{
  "dataset": "chords played on synthesised instruments",
  "spec_augment": false,
  "num_classes": 12,
  "cond_dropout": 0.1,
  "norm_position": "pre",
  "activation": "squared_relu",
  "num_experts": 64,
  "moe_every": 1,
  "layers": 6,
  "residual_init": "none",
  "final_lr_fraction": 0.1,
  "warmup_steps": 270
}
Rows from block 3 of a small class-conditioned spectrogram diffusion model, named by matrix and row number. Rows with one number within an expert belong to one neuron, the router's apart. Each number is 50 + 12 x the weight over its row's rms, rounded and kept within 0 to 99. All counts start at 0. After the name is the row's rms in percent of the matrix's.
After each expert's rows are labels from the 100 clips, of 14976 (inputs lightly noised), where the router gives the expert most weight on average: "responds to" is what is common among them. Only what is clearly more common there than usual is listed. The data: chords played on synthesised instruments.
# router: router (model.blocks.3.mlp.router.weight, 64x128), inputs 0-127
# up: expert up (model.blocks.3.mlp.up, 64x32x128), inputs 0-127
# down: expert down (model.blocks.3.mlp.down, 64x128x32, transposed), outputs 0-127

# expert 52
router.52 087:63 52 61 61 37 34 63 33 61 67 56 49 38 16 56 25 73 67 32 63 51 42 28 28 48 57 60 28 50 29 71 39 39 44 34 47 47 43 48 52 53 47 54 57 54 41 47 56 64 61 54 55 58 64 45 61 54 38 60 48 68 60 47 81 47 41 56 65 57 65 53 41 47 41 39 59 34 35 53 60 56 52 53 45 59 51 40 32 43 32 47 44 51 48 75 41 33 28 62 47 51 60 53 44 59 56 37 37 67 51 35 35 73 64 50 66 54 50 42 39 38 63 56 44 55 43 66 42
up.0 111:58 34 47 32 56 36 67 44 68 48 58 52 59 53 69 34 54 30 43 50 38 32 58 39 62 33 42 38 67 70 65 49 35 54 17 52 30 66 43 82 69 44 54 48 47 42 52 40 42 60 56 41 56 64 39 63 35 58 58 43 41 56 58 46 51 47 32 53 29 49 56 68 32 44 37 62 39 49 44 66 45 53 59 46 63 53 53 66 67 39 52 47 53 58 48 52 71 62 58 52 57 61 61 55 72 72 65 65 63 35 55 44 59 39 74 38 41 47 48 34 61 64 59 51 44 58 53 32
down.0 103:59 52 67 72 29 54 35 53 47 38 45 40 59 27 40 69 22 41 58 66 22 70 71 65 70 60 61 40 56 39 57 58 43 50 42 39 41 35 38 36 58 30 48 53 57 39 32 51 45 52 69 59 30 44 44 41 63 38 51 66 65 46 44 44 78 67 52 43 35 28 44 55 61 54 49 34 49 46 41 64 51 59 54 72 40 29 59 47 69 48 70 52 42 46 58 40 50 62 56 43 64 48 52 55 49 44 56 51 62 56 66 27 44 45 60 47 59 58 57 35 71 67 49 52 44 38 51 46
responds to: horn-like; quiet level; rumble; pink noise

# expert 16
router.16 082:46 43 60 58 29 49 36 26 32 53 43 56 44 52 70 46 58 70 37 48 52 65 48 66 32 64 57 31 49 35 44 63 28 44 69 43 62 28 42 21 34 55 44 51 36 47 42 42 43 44 55 51 58 42 41 51 64 31 65 62 29 56 28 40 49 60 67 46 51 60 39 38 66 40 43 46 45 61 57 63 66 43 57 59 55 59 40 48 37 59 47 40 37 51 49 51 45 54 80 56 66 57 44 26 32 60 44 51 58 68 70 58 67 56 35 29 59 49 68 52 50 61 57 50 50 39 66 65
up.2 094:38 35 48 70 50 13 40 48 56 44 47 60 33 48 44 41 54 64 64 45 58 61 54 32 74 29 41 35 52 47 46 39 65 49 53 35 43 65 54 45 35 47 46 31 61 63 35 36 36 40 67 57 48 56 48 36 34 38 36 62 30 73 33 58 51 63 62 66 38 49 63 45 34 42 46 43 62 29 46 60 56 48 78 59 30 47 61 66 44 41 59 52 65 40 46 49 52 75 48 61 33 45 53 65 54 50 43 43 56 39 65 51 49 41 52 52 50 70 58 54 33 44 28 55 55 69 39 65
down.2 096:57 34 44 50 44 47 26 38 53 49 54 62 55 71 59 41 43 62 39 52 61 52 57 57 40 48 45 62 53 53 54 60 71 37 62 49 55 63 62 57 55 69 36 74 28 68 58 69 59 47 41 29 39 60 81 57 47 60 45 67 62 34 49 38 42 37 41 52 50 53 59 44 47 52 39 32 41 53 39 18 70 39 33 37 50 30 59 55 49 45 73 59 42 58 60 46 49 64 48 41 44 52 62 76 30 24 34 50 57 43 65 41 37 35 48 26 55 58 31 60 38 54 52 53 60 55 61 52
responds to: reverberation; text has "reverberant"; text has "room"; clarinet-like

# expert 10
router.10 085:35 44 50 56 54 38 59 73 48 47 43 56 49 42 47 51 40 35 57 81 59 53 55 70 59 18 44 48 58 66 42 65 56 46 52 58 57 32 55 65 64 66 40 44 47 40 52 46 36 53 65 57 44 49 73 53 54 65 64 74 70 31 59 45 31 39 30 46 53 35 48 47 41 52 54 56 57 53 57 35 46 52 72 33 57 56 48 66 50 71 51 50 54 43 40 70 43 34 38 25 47 47 78 69 66 65 35 58 40 45 41 54 27 41 50 60 58 51 37 57 57 25 46 59 43 45 31 53
up.2 103:54 48 32 50 57 50 50 60 55 30 61 54 78 41 52 29 24 48 50 51 33 52 42 58 55 41 65 38 43 46 45 60 43 54 58 51 27 56 40 60 47 47 72 58 36 70 47 60 54 49 57 32 35 46 67 35 55 59 63 36 69 54 31 52 44 31 53 50 36 42 53 46 49 49 35 67 35 61 62 61 44 47 56 37 64 39 49 60 60 43 50 41 81 60 57 74 72 61 42 53 27 44 68 38 47 71 44 46 43 60 64 34 57 35 77 59 58 39 51 31 50 66 54 55 55 56 37 29
down.2 093:49 40 50 30 42 54 73 42 31 54 30 55 02 33 71 72 57 66 49 44 59 52 68 42 58 71 40 41 60 58 67 60 63 38 49 53 42 50 58 41 73 36 38 30 39 47 60 42 59 49 43 65 33 52 35 47 41 55 46 46 52 57 52 44 63 45 61 49 53 49 27 58 56 42 52 38 67 51 52 27 52 58 31 62 42 60 30 44 42 20 49 52 36 64 52 38 54 52 33 47 67 50 50 60 42 54 48 45 60 35 37 68 62 66 38 40 37 68 46 52 45 54 46 60 42 49 56 45
responds to: vibraphone-like

# expert 56
router.56 090:64 47 68 34 49 60 37 39 41 56 39 58 57 61 67 60 56 64 49 50 50 50 37 56 28 62 50 49 57 63 47 52 24 30 49 40 46 36 40 33 56 55 45 38 24 39 47 45 49 37 45 23 27 35 46 42 55 42 47 57 38 45 29 55 63 56 67 55 41 56 57 45 58 62 41 51 30 57 46 51 60 35 39 42 41 55 37 57 54 52 38 36 45 60 40 60 45 55 69 50 57 40 29 31 37 79 49 37 50 62 65 51 52 51 30 10 36 57 64 67 34 64 52 48 42 42 57 71
up.0 102:54 31 45 60 66 65 23 49 48 67 73 64 57 46 55 56 58 57 71 54 51 40 32 46 35 40 40 65 34 68 56 46 66 31 51 50 18 65 44 43 37 48 58 33 54 47 92 56 63 39 48 45 35 36 37 52 21 46 52 47 40 56 44 49 69 59 44 42 50 69 45 68 58 61 38 73 49 54 64 44 54 52 48 53 42 41 59 64 49 41 36 59 62 59 39 74 42 60 51 29 48 60 35 49 48 41 52 49 45 47 40 51 67 62 46 44 55 39 32 66 57 32 48 52 48 59 38 50
down.0 099:43 43 34 45 57 64 43 44 27 58 76 60 50 76 57 39 62 60 74 38 56 57 65 51 53 66 75 51 45 28 48 47 67 72 55 56 47 59 40 15 44 24 67 41 56 43 54 40 42 50 54 52 59 46 81 43 64 55 42 46 37 60 46 62 55 49 63 47 27 60 46 38 49 45 74 49 50 43 53 69 64 59 57 50 50 32 25 58 47 33 26 36 54 40 36 56 56 32 39 43 68 50 54 51 55 53 44 45 50 51 55 73 57 41 54 63 53 52 56 34 42 41 57 60 46 40 43 54
responds to: block; muffled (low-pass); square lead

# expert 60
router.60 089:66 42 36 44 70 61 51 48 29 47 37 61 53 41 42 63 34 73 39 55 41 79 56 58 45 56 49 40 44 51 44 54 46 40 74 31 54 36 52 44 60 40 44 54 34 55 39 41 72 38 41 33 22 46 48 27 50 51 49 29 41 32 60 33 50 42 58 41 35 49 58 58 63 54 49 50 67 70 43 39 51 68 18 51 24 69 54 56 41 56 47 29 44 65 63 49 45 54 45 45 65 52 51 24 35 65 54 57 51 49 57 61 48 39 59 41 55 16 60 58 44 45 52 47 52 42 48 48
up.12 087:59 41 63 47 59 61 43 45 35 47 59 80 48 58 71 58 33 23 57 61 28 60 43 68 56 52 57 41 49 52 62 47 55 29 46 69 41 54 42 68 48 72 44 52 59 61 53 75 48 51 74 49 56 39 53 47 32 50 49 48 69 59 63 69 38 43 26 75 57 49 39 55 63 34 53 44 35 40 39 51 48 42 71 60 70 42 48 49 42 28 47 52 55 42 41 48 51 59 62 50 48 65 67 46 59 37 62 28 36 34 68 56 56 38 61 38 39 67 37 32 51 50 49 39 60 62 37 41
down.12 089:43 57 53 35 47 88 54 39 65 36 50 47 60 47 53 67 61 59 35 28 59 45 43 60 62 64 52 32 58 47 67 64 69 44 36 50 64 35 42 39 52 41 38 54 42 23 25 36 44 52 52 63 30 66 45 38 54 52 64 67 56 56 62 49 50 37 61 37 66 50 41 42 47 39 76 52 59 36 44 64 46 74 35 35 41 54 51 41 59 51 39 73 42 57 47 55 34 48 66 42 41 62 72 70 46 60 55 65 47 62 49 54 37 51 39 54 63 44 65 43 29 49 41 65 46 49 41 65
responds to: vibraphone-like; organ-like

# expert 53
router.53 137:49 69 57 52 53 43 62 48 71 36 45 37 48 54 39 52 52 48 50 46 50 54 29 37 59 40 57 52 56 51 71 25 53 55 35 56 39 77 50 71 41 56 66 61 59 39 63 45 61 65 47 58 40 60 56 64 40 51 63 34 62 72 55 74 48 49 38 61 63 49 38 56 46 45 57 72 58 55 60 55 36 49 48 62 67 55 50 33 74 28 51 40 66 64 52 49 35 49 28 37 26 48 57 55 76 23 58 47 55 24 42 33 43 54 48 67 58 60 32 41 42 56 43 42 73 50 50 42
up.0 093:37 64 49 48 47 55 58 49 51 35 65 48 25 68 41 38 39 45 54 40 44 45 45 29 48 44 36 64 56 52 52 48 81 54 37 78 47 83 46 80 44 24 62 61 58 46 64 44 46 45 71 65 49 78 50 53 50 52 68 46 54 67 61 69 38 54 49 39 51 46 47 67 58 45 58 51 63 56 29 59 51 47 65 51 49 62 65 37 55 37 52 44 47 57 51 36 37 59 41 50 62 39 56 74 53 21 71 37 63 43 53 37 50 37 61 58 53 46 42 53 69 41 40 44 60 32 49 47
down.0 103:55 61 44 44 41 55 65 69 37 39 54 40 45 53 62 65 54 34 52 49 40 36 52 50 51 90 62 59 56 53 57 78 44 47 69 42 67 35 48 44 51 09 39 47 58 07 66 51 49 61 51 44 36 51 43 42 65 56 36 68 50 31 64 59 38 53 59 50 41 38 46 50 45 61 52 47 54 64 48 61 27 64 57 40 42 42 29 46 46 65 59 51 37 40 68 52 45 61 55 58 73 59 49 44 43 52 47 42 67 73 54 49 55 66 51 37 32 53 58 59 53 49 52 57 35 56 47 45
responds to: pink noise; clipping; text has "clipped"; instrument: marimba-like

# expert 26
router.26 098:64 46 88 60 39 50 37 33 50 70 31 60 44 46 46 60 55 69 61 58 48 53 34 42 47 54 59 33 42 47 59 44 35 46 45 50 48 51 40 44 49 61 55 38 48 41 66 20 46 38 58 36 39 52 56 58 53 34 57 49 37 58 33 58 56 66 70 42 39 50 52 38 42 59 38 60 36 47 58 62 46 55 48 47 43 77 40 52 48 24 42 37 47 56 56 55 46 34 53 57 51 69 06 47 42 74 37 48 67 59 45 52 53 50 38 29 49 56 56 67 47 55 32 68 62 46 60 77
up.0 087:51 45 45 41 57 56 42 49 38 60 41 41 46 40 57 73 49 57 59 61 50 26 34 47 56 59 66 57 44 39 64 24 40 46 66 40 52 68 48 56 39 40 66 50 50 29 28 47 56 54 56 63 40 54 53 69 50 39 41 50 58 47 39 65 48 41 53 75 29 46 42 53 14 74 74 62 41 54 44 54 33 52 36 66 55 66 57 55 79 49 64 49 42 61 38 72 54 43 27 56 38 46 34 64 62 62 52 38 64 52 65 62 56 37 48 30 66 59 50 62 41 60 33 49 54 45 44 51
down.0 091:65 55 50 48 65 61 57 59 44 50 64 57 54 37 58 71 54 37 43 25 38 41 57 50 53 46 56 46 44 58 61 95 58 49 43 39 46 44 62 43 50 31 43 38 55 46 56 47 44 64 53 55 48 54 41 45 35 56 37 49 66 36 61 46 43 46 57 60 28 46 49 54 31 63 58 36 47 34 51 40 00 58 51 41 37 62 43 58 37 54 56 48 40 56 63 67 57 46 42 37 67 56 60 48 56 59 48 39 55 62 55 55 30 64 68 45 25 51 44 60 42 39 61 56 34 71 55 49
responds to: horn-like; pink noise

# expert 36
router.36 079:58 50 65 43 52 48 68 74 39 62 43 49 33 45 50 58 43 33 45 71 50 43 55 82 40 39 43 40 65 67 39 60 52 61 48 58 69 48 50 58 67 63 41 57 52 32 58 65 51 43 89 52 58 53 57 39 42 50 62 53 72 33 62 22 28 60 46 36 65 22 27 50 61 48 41 49 54 71 64 38 54 71 68 41 62 69 45 47 43 60 41 56 54 42 49 61 55 43 44 58 59 50 60 57 58 61 58 56 41 50 41 61 33 60 44 65 50 51 52 40 55 61 34 66 40 38 54 44
up.0 083:34 33 43 53 66 43 69 59 47 53 77 42 42 42 31 54 42 47 40 48 70 41 50 57 52 32 46 71 40 64 56 54 55 45 37 34 43 54 54 48 65 50 45 50 48 45 47 49 48 45 25 40 75 42 61 48 45 34 78 59 59 43 39 33 45 48 41 40 55 39 55 59 40 66 51 82 51 60 54 48 57 46 51 42 56 36 75 44 46 62 46 57 56 45 25 66 44 65 54 41 42 34 69 64 84 50 34 53 47 37 45 65 58 33 32 50 69 72 44 52 43 68 34 55 45 61 52 38
down.0 082:30 55 55 64 33 51 27 34 48 56 38 58 41 40 41 51 52 26 64 70 36 61 60 58 58 48 39 38 41 43 57 73 47 53 54 67 50 38 30 49 61 33 50 48 26 72 56 49 50 51 58 33 61 40 56 65 53 56 49 63 42 39 37 63 39 36 34 50 40 55 51 42 51 40 46 56 60 49 43 31 62 45 59 61 49 43 35 58 51 45 54 45 52 68 46 41 44 52 44 33 52 65 43 27 38 26 49 57 53 49 53 45 63 33 79 75 71 57 44 64 74 35 63 23 50 30 51 66
responds to: the note E; root: E

# expert 27
router.27 067:52 48 68 50 38 41 56 67 34 62 49 52 48 35 35 31 51 54 39 47 65 67 49 70 28 63 39 30 57 56 44 61 55 67 53 60 66 36 55 30 60 65 23 50 42 44 41 58 43 59 71 47 45 53 49 45 60 39 56 67 52 20 47 41 35 60 70 38 67 44 38 34 68 42 49 36 45 51 51 36 69 59 63 19 37 39 57 50 27 62 37 47 47 55 36 44 47 59 70 53 58 55 50 54 36 59 34 60 45 61 38 37 60 67 38 36 49 64 45 59 40 55 60 54 31 36 39 55
up.0 103:58 64 57 67 36 35 47 62 38 55 44 45 41 54 47 51 75 39 41 39 51 36 54 49 60 63 60 37 56 61 48 72 68 68 15 51 55 64 48 36 61 56 55 65 56 22 67 53 49 50 57 46 40 59 65 63 54 44 56 58 50 51 63 20 47 64 55 49 42 21 39 46 49 49 50 48 28 55 46 44 47 67 59 32 48 64 48 63 47 70 49 29 42 42 54 56 57 21 54 72 65 55 49 64 51 46 67 52 57 66 30 50 44 44 47 53 60 68 49 57 71 61 55 72 56 41 46 34
down.0 091:41 35 48 39 53 29 53 48 62 38 72 46 36 59 65 35 54 44 53 60 39 47 40 51 64 30 33 56 75 37 42 58 28 38 66 60 49 65 41 71 33 57 46 50 43 54 59 54 30 34 38 53 67 57 47 44 71 50 39 35 36 49 58 69 54 33 41 31 72 74 41 38 47 35 38 48 76 56 57 60 50 36 49 63 48 55 52 35 37 62 65 51 43 57 58 60 58 77 32 55 29 41 65 42 40 50 55 61 37 51 54 59 46 39 45 63 51 52 35 41 61 52 67 62 41 67 64 54
responds to: the note D; block; root: D

# expert 12
router.12 084:31 43 59 27 32 38 46 41 52 40 66 52 38 43 73 36 51 57 34 49 66 68 48 45 34 65 47 25 71 31 53 56 43 46 47 58 46 48 44 41 54 71 25 47 47 61 45 50 39 52 55 51 53 59 39 58 63 41 44 61 35 51 35 70 49 28 67 46 45 58 52 42 58 44 69 28 46 55 36 35 66 28 63 38 64 26 56 49 43 46 45 61 42 58 39 44 52 64 83 46 61 31 48 38 34 58 46 47 56 57 60 48 76 55 50 40 54 61 53 44 62 65 62 41 36 39 52 70
up.2 093:58 52 45 49 66 46 47 52 38 48 53 63 66 52 51 59 33 56 42 49 42 34 49 34 45 49 48 66 52 60 41 45 64 55 43 38 40 61 55 45 51 44 62 58 78 50 57 67 70 58 61 51 33 68 69 60 38 38 53 47 34 68 40 57 23 43 71 48 37 64 72 62 27 50 56 53 53 46 41 66 41 63 57 34 50 52 79 55 63 38 64 51 51 47 61 51 18 52 38 50 56 59 62 80 66 44 58 33 58 36 54 45 77 52 46 30 43 35 34 62 67 53 35 49 50 51 39 65
down.2 092:69 46 60 40 68 54 52 61 60 54 53 60 77 40 58 60 28 38 56 49 45 35 60 27 57 60 65 59 35 65 52 36 49 53 50 57 59 44 50 35 72 73 63 51 50 59 55 57 64 44 57 51 29 44 61 44 22 31 48 69 53 47 50 41 54 50 52 51 58 66 64 59 46 62 59 47 36 54 38 44 29 48 38 37 63 46 43 63 76 57 47 33 56 54 59 45 44 51 43 61 63 63 36 61 55 62 43 42 66 48 40 37 63 48 38 51 38 40 57 49 48 59 10 51 37 87 40 50
responds to: the note C; square lead; root: F

# expert 51
router.51 099:68 46 51 44 62 43 61 39 60 60 58 49 60 32 61 40 64 44 63 63 65 36 26 43 44 39 46 36 62 46 65 33 41 22 22 41 36 50 49 60 52 60 44 61 55 49 51 77 62 65 56 62 47 60 61 48 44 62 43 46 64 64 61 79 39 41 36 58 58 46 56 57 67 34 43 68 33 55 61 28 38 25 48 64 62 35 51 55 74 50 34 58 53 57 46 67 34 53 57 35 44 55 63 44 53 63 58 46 57 36 67 47 65 52 51 57 58 61 33 59 53 57 64 35 61 45 59 69
up.0 096:41 49 32 69 55 45 46 59 38 34 67 47 56 47 54 67 49 69 60 49 49 39 48 39 36 36 54 52 46 63 32 36 75 43 38 52 46 80 69 49 45 44 49 58 54 57 63 81 68 46 62 48 56 63 78 47 53 59 50 65 52 54 47 57 46 61 69 53 46 36 41 52 52 34 54 51 68 45 35 26 54 38 65 55 57 57 72 45 44 59 54 54 68 42 59 44 56 70 38 59 43 44 54 76 59 33 46 23 58 37 50 49 61 36 77 63 49 50 46 69 53 62 31 37 56 70 45 47
down.0 105:28 42 42 63 54 30 37 43 53 43 66 62 36 62 51 42 51 67 48 54 69 53 48 36 30 51 55 53 42 49 46 50 60 54 53 65 41 71 66 47 70 62 40 64 51 71 63 75 58 49 54 18 61 43 90 63 65 75 45 66 58 52 48 59 32 63 51 54 43 47 49 46 57 49 53 58 33 38 33 25 69 30 50 37 61 45 53 55 42 39 48 40 53 37 47 44 49 55 49 61 48 60 48 65 54 44 41 42 46 39 34 66 68 45 60 45 76 58 45 57 35 57 41 40 61 48 47 66
responds to: saw pad; string section-like

# expert 62
router.62 138:65 49 74 52 59 51 48 29 66 48 31 52 53 69 45 61 40 65 66 45 46 55 34 43 55 40 55 50 53 73 52 39 37 31 40 42 36 62 42 60 52 56 63 38 62 36 53 42 41 54 53 47 30 53 62 45 41 37 58 36 47 60 33 71 60 59 55 47 57 44 55 65 45 44 54 70 52 61 66 50 24 43 44 58 54 69 48 61 70 36 36 45 66 63 33 71 50 56 38 49 35 63 19 54 56 52 44 55 53 35 60 58 46 47 45 21 53 73 45 69 36 50 32 41 70 56 42 73
up.2 110:48 26 49 61 70 33 43 54 47 58 50 53 54 58 47 43 73 61 45 51 25 55 60 37 63 38 32 39 67 67 33 36 28 33 20 50 51 58 61 51 60 61 39 31 41 33 66 52 42 41 67 43 34 42 48 53 45 24 62 46 36 53 52 67 60 52 53 63 37 57 52 48 38 36 37 70 62 48 38 58 47 49 49 41 31 60 55 41 57 68 55 30 60 60 49 20 37 60 63 51 54 50 70 58 66 58 41 40 54 43 62 43 48 32 48 37 30 59 50 43 37 57 53 64 51 69 46 55
down.2 095:39 33 38 61 26 62 34 53 62 38 49 38 56 63 51 28 37 53 44 43 27 64 59 57 52 66 52 28 63 47 58 59 46 47 44 45 68 36 54 41 62 21 45 52 39 38 45 66 38 47 55 45 46 43 40 54 70 48 60 57 31 66 43 64 63 60 47 54 27 57 44 38 24 49 41 50 57 41 40 69 48 61 42 40 29 38 54 31 67 47 62 20 30 50 53 34 60 44 77 46 58 57 54 58 23 50 50 57 50 63 57 53 35 53 48 42 55 68 49 60 58 58 69 65 66 49 57 53
responds to: clipping; text has "clipped"; text has "noise"; saw pad

# expert 54
router.54 085:44 55 44 57 42 37 56 41 40 64 67 34 46 32 57 39 66 73 37 53 58 44 26 55 29 57 43 35 48 38 42 52 45 42 56 41 40 35 46 37 66 54 38 62 35 59 57 75 65 57 64 48 44 48 41 32 65 72 58 59 64 52 46 53 33 44 54 46 60 54 45 34 67 38 36 55 40 57 43 47 67 23 58 56 64 30 56 50 59 51 40 44 49 52 57 37 54 48 72 51 74 46 70 32 44 74 52 40 58 59 64 27 66 47 56 45 60 33 62 37 66 49 67 41 57 42 75 52
up.0 099:60 31 48 41 69 67 49 34 58 61 67 54 56 49 40 36 29 41 55 55 27 38 37 55 41 31 27 64 48 55 63 51 59 47 42 54 25 67 48 49 75 48 52 52 46 42 68 53 42 55 59 41 43 51 36 33 24 66 50 39 63 47 66 36 60 53 31 36 51 63 50 69 42 52 34 65 41 38 44 48 50 36 19 45 52 25 56 65 50 43 49 55 37 62 52 60 45 50 51 31 65 54 60 60 77 59 51 45 36 48 53 54 50 49 40 45 54 48 25 61 56 39 68 31 50 55 55 28
down.0 094:49 57 45 61 59 60 54 51 29 47 49 33 45 37 41 62 49 39 69 49 53 63 76 62 71 60 53 33 32 29 48 59 59 62 47 46 64 61 24 35 44 44 68 27 47 40 35 24 34 34 61 67 56 47 44 46 60 39 60 53 33 50 53 53 55 46 70 64 38 49 37 42 48 46 60 31 64 44 58 60 50 61 69 61 51 52 37 53 70 33 43 53 65 54 46 56 38 37 49 65 60 54 45 36 58 58 60 52 49 62 65 49 49 42 57 78 62 39 58 49 50 26 53 49 54 29 20 67
responds to: the note G; the note C; root: C; square lead

# expert 24
router.24 110:47 63 53 57 41 70 50 65 43 64 60 54 44 49 41 40 48 26 56 39 57 58 65 50 58 43 66 48 40 46 57 34 57 64 20 51 61 45 65 56 46 50 37 33 42 54 58 43 20 72 55 69 74 63 46 29 38 52 58 50 70 67 47 54 68 49 47 37 62 23 44 47 50 47 50 43 42 35 56 35 48 35 47 19 44 53 58 52 47 46 42 43 53 56 57 71 51 22 40 61 68 41 35 36 57 51 41 38 35 58 53 55 25 54 36 57 54 80 32 50 48 47 41 54 44 47 60 59
up.0 102:52 51 18 66 71 56 45 46 71 59 49 48 71 45 54 51 51 48 44 56 62 65 32 23 41 53 61 39 46 47 45 29 64 49 56 55 52 45 56 53 57 46 58 43 64 61 31 61 65 67 39 45 63 38 44 71 44 46 35 58 53 65 62 56 71 66 46 49 59 41 54 54 73 35 84 56 54 32 64 45 51 57 18 44 69 31 60 54 75 51 43 39 45 45 57 46 54 49 49 58 58 72 48 46 57 41 36 57 51 32 40 35 51 40 46 41 38 61 50 43 43 61 62 34 54 43 24 53
down.0 102:46 26 39 51 59 22 48 41 42 51 49 66 57 35 36 57 52 56 34 82 60 50 41 35 40 35 49 43 31 69 51 84 51 64 50 50 40 53 50 39 61 83 43 50 54 71 54 69 72 60 63 30 56 47 74 45 40 54 37 57 66 41 69 44 36 67 41 66 45 37 59 47 55 55 47 51 31 41 49 35 19 45 43 42 56 55 44 54 44 51 62 56 57 35 61 45 46 47 56 46 51 62 60 55 68 61 49 45 46 48 44 44 72 73 58 43 62 43 28 55 45 49 45 43 52 39 49 49
responds to: rumble; clipping; text has "clipped"; marimba-like

# expert 45
router.45 078:55 51 53 53 46 46 37 27 31 66 53 59 51 50 36 36 64 64 40 42 57 62 52 64 32 64 41 38 41 48 42 63 38 28 70 43 75 26 46 33 47 48 50 54 36 45 45 62 42 47 45 48 47 46 34 48 63 38 62 62 25 33 46 23 53 35 64 46 54 71 42 41 63 45 49 41 60 60 45 60 69 62 51 47 30 54 50 50 18 67 44 37 33 39 49 56 53 37 71 48 68 47 40 33 32 56 49 58 53 67 54 46 61 55 40 42 51 24 67 55 58 57 63 51 54 36 64 68
up.0 122:47 33 55 66 61 56 27 46 47 47 71 60 48 44 51 54 52 59 64 45 39 49 27 60 44 35 43 69 37 56 52 26 69 34 54 46 32 64 58 46 44 54 51 37 63 45 80 76 56 49 54 50 49 31 46 44 34 36 43 45 41 37 58 62 52 46 40 46 58 60 42 76 45 45 53 70 65 43 46 50 36 58 43 42 37 45 65 43 27 58 46 75 65 41 42 60 66 56 39 48 34 57 26 56 59 32 71 53 42 48 36 38 68 53 47 43 59 41 32 54 66 35 39 38 54 61 28 34
down.0 116:40 53 43 42 58 54 50 52 39 39 69 50 43 75 50 51 60 59 66 60 75 47 57 49 53 65 67 37 61 45 46 38 75 72 62 51 57 64 49 40 62 55 47 51 50 51 55 35 50 40 54 38 56 53 57 56 55 58 29 61 49 48 46 45 55 49 76 53 19 72 50 26 58 49 58 26 43 43 44 46 67 53 62 31 55 29 27 56 53 46 25 34 32 50 39 54 41 49 54 52 61 51 63 65 65 52 43 47 51 56 69 76 45 52 49 63 56 61 55 32 26 57 78 57 46 28 60 55
responds to: square lead; clarinet-like

# expert 58
router.58 085:55 44 50 35 38 55 36 30 32 66 51 58 39 69 58 28 64 58 33 47 54 60 41 61 25 64 42 36 52 46 44 68 34 37 68 46 57 29 39 31 44 50 25 63 24 47 53 53 45 39 42 35 44 46 40 42 65 53 61 58 25 40 45 40 49 47 64 37 53 53 49 45 66 44 47 47 51 58 59 58 67 51 52 52 44 54 48 60 41 62 40 29 32 50 41 45 59 41 78 51 75 45 52 24 34 66 57 55 55 67 57 53 64 46 41 29 47 45 68 55 43 60 61 64 41 39 71 62
up.0 106:55 28 66 44 74 30 68 18 63 41 46 58 35 58 65 34 43 58 41 52 47 33 58 55 51 29 46 45 33 51 51 47 71 53 39 37 47 59 38 65 50 43 58 59 62 67 45 34 51 71 46 55 55 71 44 48 42 37 54 45 44 54 56 46 35 41 47 56 49 56 65 76 48 55 48 54 51 45 42 63 60 65 60 42 50 68 49 77 32 30 42 47 53 44 56 54 79 53 39 45 57 67 48 58 75 62 60 63 48 47 46 45 60 45 76 36 42 39 62 39 49 35 25 44 52 70 57 43
down.0 108:49 65 80 42 47 51 29 49 43 41 48 74 58 54 49 55 61 49 48 54 52 60 66 40 69 49 54 57 49 51 41 47 69 19 54 49 52 38 34 52 51 49 55 39 51 72 51 48 53 52 63 51 29 51 71 65 28 31 42 66 56 45 43 42 74 32 69 39 30 44 55 49 76 48 43 32 39 45 34 31 54 34 49 64 45 39 43 37 59 47 57 55 55 62 35 52 56 64 35 41 31 26 49 57 51 41 55 61 53 64 67 45 44 20 61 48 54 42 64 45 74 49 42 38 42 53 68 59
responds to: block; clarinet-like